{
  "arch": "unet",
  "model": "image flow-matching model",
  "dataset": "drawn small creatures on textured ground",
  "train_examples": 101725,
  "image_size": 32,
  "horizontal_flip": true,
  "conditioning": "none",
  "objective": "flow_matching",
  "cond_dim": 128,
  "logit_normal_time": false,
  "norm": "layernorm",
  "activation": "silu",
  "widths": [64, 128, 128],
  "blocks_per_level": 2,
  "scale_shift_norm": false,
  "attention": false,
  "upsampling": "transposed_conv",
  "init": "trunc_normal_002",
  "residual_init": "scaled_by_depth",
  "optimizer": "soap",
  "beta2": 0.999,
  "lr": 0.002,
  "beta1": 0.9,
  "shampoo_beta": 0.999,
  "eps": 1e-08,
  "precondition_frequency": 32,
  "max_precond_dim": 512,
  "merge_dims": false,
  "one_sided": false,
  "adamw_lr_other_params": 0.0019,
  "cautious_weight_decay": true,
  "ema_decay": 0.995,
  "steps": 9600,
  "batch_size": 128,
  "epochs": 12.1,
  "lr_schedule": "constant",
  "warmup_steps": 280,
  "weight_decay": 0.4,
  "adamw_weight_decay_other_params": 0
}
Rows from block 4 of a small image flow-matching model, named by matrix and row number. Rows with one number belong to one channel. Each number is 500 + 40 x the weight over its row's rms, rounded and kept within 0 to 999. All counts start at 0. Numbers have three digits each.
After each channel's rows are labels from the 100 images, of 14976 (inputs lightly noised), where the channel reaches its highest value: "responds to" is what is common among them; "lies over" is the class under the peak. Only what is clearly more common there than usual is listed. The data: drawn small creatures on textured ground.
# convs0: first 3x3 conv (model.mid.0.convs.0.weight, 128x128x3x3, each kernel summed), inputs 0-127
# convs1: second 3x3 conv (model.mid.0.convs.1.weight, 128x128x3x3, transposed, each kernel summed), outputs 0-127

convs0.61:467543535532529527526544468469433474443487476452504484503556515490464458474544512518564479481496443558454447491557551420504502546439520512519531515459455519503470495509514541488498376521517514525495450535486514565490551480471525491497476438525464521483501461483479487460483439488469552527539458498516483537439518613528462476540475475589548403539558486490549549551588519564582511506485
convs1.61:537489537502505446543481502498511523507557601444498525465429523537592559547476494502551638469532519420424517488516557501532488518547533510498563446491484481477537498566496415493512525425525501469531530518501534473515544452499440476509518516436524515538483461508489512478507541488598494508509496508547447571451493456448468497530512535555490512480455522504465488452526461551394526511484
responds to: large
lies over: body

convs0.18:513615553502520481516540512494530546530510546518518516492559512477479481488577525455525524511507481476509456462472445459471528545505557550565465509509440443451550502416507452520475504494465476542465543515500464491431487497488475510488505554473485427520452546471534535498490538482490546561497464480564583534538550576442460513460537395476515539546536522445512527504442501363458500508519
convs1.18:493491555524511528507411506508491493443481435512510522485540477484507454520493533479617481527532440508457606523500443525479527465501481515490536484459541515535483500512464520511506611569480503503522559447416514497489525529521467494491465479524438488513473481516475512524500457501479463463497543565515481517484435480468495497567472526530494522526475413445447523418479538630628528510471
responds to: purple; beetle
lies over: body

convs0.118:558513453539498425566507475538472482511435511579516552454419482499435502471495474487430466498511570522453566503501534477471521428520519463527448522521477486430522470562436501515485495455425535525505364483489491518453515507519570460475543584529560484483533525551484504481528542512501527442530539525429502480463507526488523485505471384499484464458556452510541524450496499483464536529502
convs1.118:607526417468503519465545506538583495569543480476489494541539557457462482525541526457526483492532496484468432491512500489496550479534451456523522532607541565456517446481572516450489483462543476500517506541475510450498512504534524529495471433450402532473539547491471468513431570537519417549529497478567515497493481500484444538462469474538488459420492483514470497462465450404518472471490
responds to: white
lies over: body

convs0.40:527528462491553556546508501520548485424476430537529501441502565468438541498456492482444471552458460477520466521525509442426524566520543520499531495563501531503529486585568480524491433466580483515503508499457457571422453473481457468461566472551496534502473468460476494545556572443531527466493482501468539523500436502544532541452422502481436507501552525513579480478456449545518473542459
convs1.40:467592541557474458503543484492501548568585519508461444449525398531492542522482432507475459458482495460467477483524496487528527454507531519538491551385491517448428517540539508489540557534581479502548506505510530475395489487508513559510488511434492506512544543508481475493458531442495484507501454473532434478558539543526431497489584506525530433525508501498447499440567525501564497443499
responds to: white; pink
lies over: body

convs0.12:550485446464491418443504462520461467504519510524500480519586484580483455487543409479552458507556540508500530515491510538576512471449498452425474494529544504532555484503568510448513545566523496510491442497456498455492506432516457557471542527506477488526506444515498555505460481457498457436476504428442491645528496607491496500442509517513494547481498452495588466477477525496508502544511
convs1.12:464455518539498420517451520459503442497502519524485592489436487542436565492453544524445517455460472512485528478617499586468488492462475517476465513498488493466526531479506555551536470415504500492514504429502505554543474498529595539499458554526472528491500540506550509500511509528465530513477476507500575444486467659537484499637480530512503449508469517517498514516470482487512508494505
responds to: black
lies over: body

convs0.122:518460487510476600493560523492558498516494479548527501505515500476454432519523508557461610464471506456541542511537461537514532496541509541478522504460552532561496506468494504489481487435445495497538382548403572494534503546531461530423537545503508496527444468509448463512526478439501486535490511511425495548471473455558470573466523487558544508476504497486502496354532484469540493524502
convs1.122:484560494505500616556479510545493496470515533512439367499481520432540415506516521463615499510491484469468490447427532509539504494471482482539480499499482548470512482570550510482508542556578466488485442574526467534521500500513457500537523486423584476528514480517470490596494562504498487500497508511528498494582494376513491447507514463497508477521486521556513507579494503485529529485507
responds to: large; blue
lies over: body

convs0.89:520484565466474492502458529529543491559511472576461470501496560484555502540505560562493512548567553470521538503462514470466512471472534510468512524520494510529513506522549439466507506472430535533446499475466483452428525517462574576506567471472503476494517502572514542478446507581485539542556521508517520514428460453413551503416488572452414420497492481496582563455465519501447520526526
convs1.89:549555579473481548528504485511521434438476445445537491475579497511642436450508490481486474471480461583450447516473455506503465503473534507518499469507526522503442527507571552527475543489508480510504548500474522503547486556527559491480466461491474508447476545455464519434497549526413430476463521458458528552532493472544531493452550508526596419525477480525437454559514517491499455512468
responds to: white; beetle
lies over: body

convs0.101:496449418517531564445463504539505495533509498541544533545485463537469495466513404495544512468524535466520499485523507496465504380482479490563495529556576512479487439443477494504530486530474492496527377552500527537503524514510499507544461504538509419515568543525430506483571428448480434488523513512530459424459476512491457523489431426524476471550526465490504468503506502462452452595550
convs1.101:536511390462484486479543520506505524473508574527450528525499489470496520507500543494518410443508478601501536541523534539570484477491508505507482586514472553484646516491481494547486475508435510496461551500481508543510483523468486553510546578511532530520490520490568511515489486460455478539482506521621493453401560557539560528472466453549472512474450468501539491546462489442514479532515
responds to: small; purple; blue
lies over: body

convs0.29:507486513488589495498447462486449433473485474528565462547445458518479494558505470581582434503546521474521529524486521478525435537470516541515523482521522529515550485453500473499482532505516558506561568497505486435440475511487467481484469534513545472430551519525496522496459527378496480502530503529450513582593554478514523479478514392500557465524538485469530428475482497564470454587534
convs1.29:486532471465507493499523460507494524554470545467423547427545517522539526512498578484421489499501455536462507447503476518491506454469485505497493484433442481537531518509468494527542487389548459538460460472480457572557478492558519467570534465517484509568543532466468466507527525540476505478480466537534468521469482503530537478513535490522481541412456630557545475365523489428498504450502
responds to: red; brown
lies over: body

convs0.87:531486445464553550477511383527481515494482526585513499535483523527469538417515452474501504503502514529452591504519470502523532502513540509526502522476454460508522493514463533532533523517445476456479353455533471522446548523464529477506491541513494418475488537565546482464520493458529516478568554525489487477405511555497373479540488509440466447476473525530487537450425517518466490453485
convs1.87:580508594514473427469547505480519544501597538497491453501452482418494448516524484525459445471476493459517481462487508476511494510500484437468513529651484595433501438541495502471528492467550495532533509504527507495505497508548528511486457488505516490486464495505473463454498579584525459483541502497530539638497533470513484455457525510565464500436508479478469558505523546479436498552518
responds to: white; pink; turtle
lies over: body

convs0.79:527467490493481498517524503542559472565540531504442516442526523532539443505432462442420514488511487506492509551511486574503506478476456478512536440431539545521480519399564468601490525480555515574501487505479513419608479447508544531604583457546504477506563539539483515475495527568481541484493497491507523485516493489440458423487490443491528511527443492528541523508498459420499514512502
convs1.79:534503472448496464534535566469523507534389508459475506549542487428537445541549485503503461546505491494463527481449602436492445506519494502529426485563503495437559478541489519449543554492413496445499520474475520509434479558484509493483469606481491507563512497476564445469509483495481455481469536554505502482477474460520557542524509460464485597475564406468503499499493479531517453514575
responds to: butterfly
lies over: body

convs0.65:508481546473520539493487513411523471541532517465504534512573525437465441484515377415478513508591446550533528496497495460563473565534429538515500483577477492523469527482546481499446597451535513586531502582505478509523523494505509526488437515509487511492541454471504515494536470472456407545461536455453530476472455446544496486508543485511499593504487439503521470527467494526545507552537
convs1.65:476533494498479532520461492529507535451399453526451462488523402474516433434542540485507496443464442425459519466494420539497461475480543460496490444482495483452541478453458501427555529522471484468525537505461486510511419510536429527540477500503528510469478575526499464518446526494569569470589485496566497519583537441485522512455499501441569573461466521498492492446505492553539447478506
responds to: purple
lies over: body

convs0.5:477547559518476501509531499479485479515499438506515534564512460528498502502532477412576536474483517494496499520557509423529508700498475499503476491498539505514534468518457525508536487501490493495521478503461475502545549520560495474463526557544503543482575536506458466502489485446476464482525473521592512398526488460525457490516511607501442517501498524492499439618536529455456472520541
convs1.5:497471590422512451500482470539502475492557591491429479449459480437557435518525453511516480507505465512516584545512515511489450481452531479474507521529459486544449523518499509528419454483527475464509390587488492524502498476493458489531490494462466479454454486434480527551551530468553540492513567500540485464461535475490472464520553576477449484463497408541534507549486501527514576585442
responds to: starfish; purple; blue
lies over: body

convs0.46:501426419515531465490512474501476560484486495553551485538462446479515532536515537514575531520496526526481541589475477595425501510454496486517536448436547578537512508480518505542489487416540464485506493485523495510462468519505530437483439489475495502495556500467459521511532449439540406504550554530455487495509509593495584451498543484493494460431559529476515439465577527562510502543569
convs1.46:530503449532479517479482501501531506507598481533514539476517533455469511449482471550490489474517513458516421437569523378562518485506500484521465437511418415470556470544433481490500519580465478509545569509506511547542515467459472519456514503527469535461532486522568501538500510535531499457490502507492500549447522403509491494403430490483449517562431564514516508535551449462467484475425
responds to: butterfly
lies over: body

convs0.84:474565566521545573570553487505531520548494470523538523496598482494459486498548517488507430508497468477517538476492509406442520657482525484568481468568481490470482467412465535498447568527542441498539494472521481494536509525474457469478419514530475463500502475453508505522484544496507449477483525523419468497483521494501474499420436446475478520472514539486493504539505411499582522538504
convs1.84:470450557484448453471408525513519512489646519557519449473501500466505526509381518515476497483474506511507476512537520537501463448470557497497516497471547508446448492526527459503460440493493520468498431526481480461488485480539569471476479463484532498578473507523520527459493492588576589537526496483548489506492480541484437430511566587536531517534502487562445448526524523554512501420484
responds to: large; pink; white
lies over: body

convs0.64:520524463449481497472467525536514436497516572558489494453416411531506526529513543500429433538516464520509542469480516518508496446477576507503564439457446421491543527499506437529468373508499464447509506494525478543504511474500494538501471534470460471526530531553505444551467503496538483538552627475538469461532514613494496496537462475516439439528527450485475478448465477535478527492494
convs1.64:519513463512519551523530538481518510422537480509477548528541585437490508468549513509495507470470514551531452507549489485508532453548493471504508535599533550446412408493482483507531533545376532481472509451438515521538518518507468418528464479523509509477481478498478535411499512602489424533440437579466539479458437455473505514536469531548547516472515493455533518473521492431527499494465
responds to: white; starfish; orange
lies over: body

convs0.45:493406464535474537479455479445439489524570490494513539477602512537527493519546436442551448463496522476528549507537517587503427473433466543539555598484497450528516535538517543520462507424496484502490442465511460450544515508468441485571475494505549478513516485524454488524515500470491459523454528484431457547490548515460443453496549498497509509500439464490446439461502485518556388478521
convs1.45:496565440427462456510592496510500534497495530541466502503504472509507520445547624501480464448527523469478548546490447460505475511457527500492461465457417520503527460507467528419511498510520520508442476523514496457505460474451588527487500532498622501449473520500563525506454574500532494518496462538457435485501462563510530472460452596469418501454523544516522549547454492461476567483490
responds to: dragonfly
lies over: body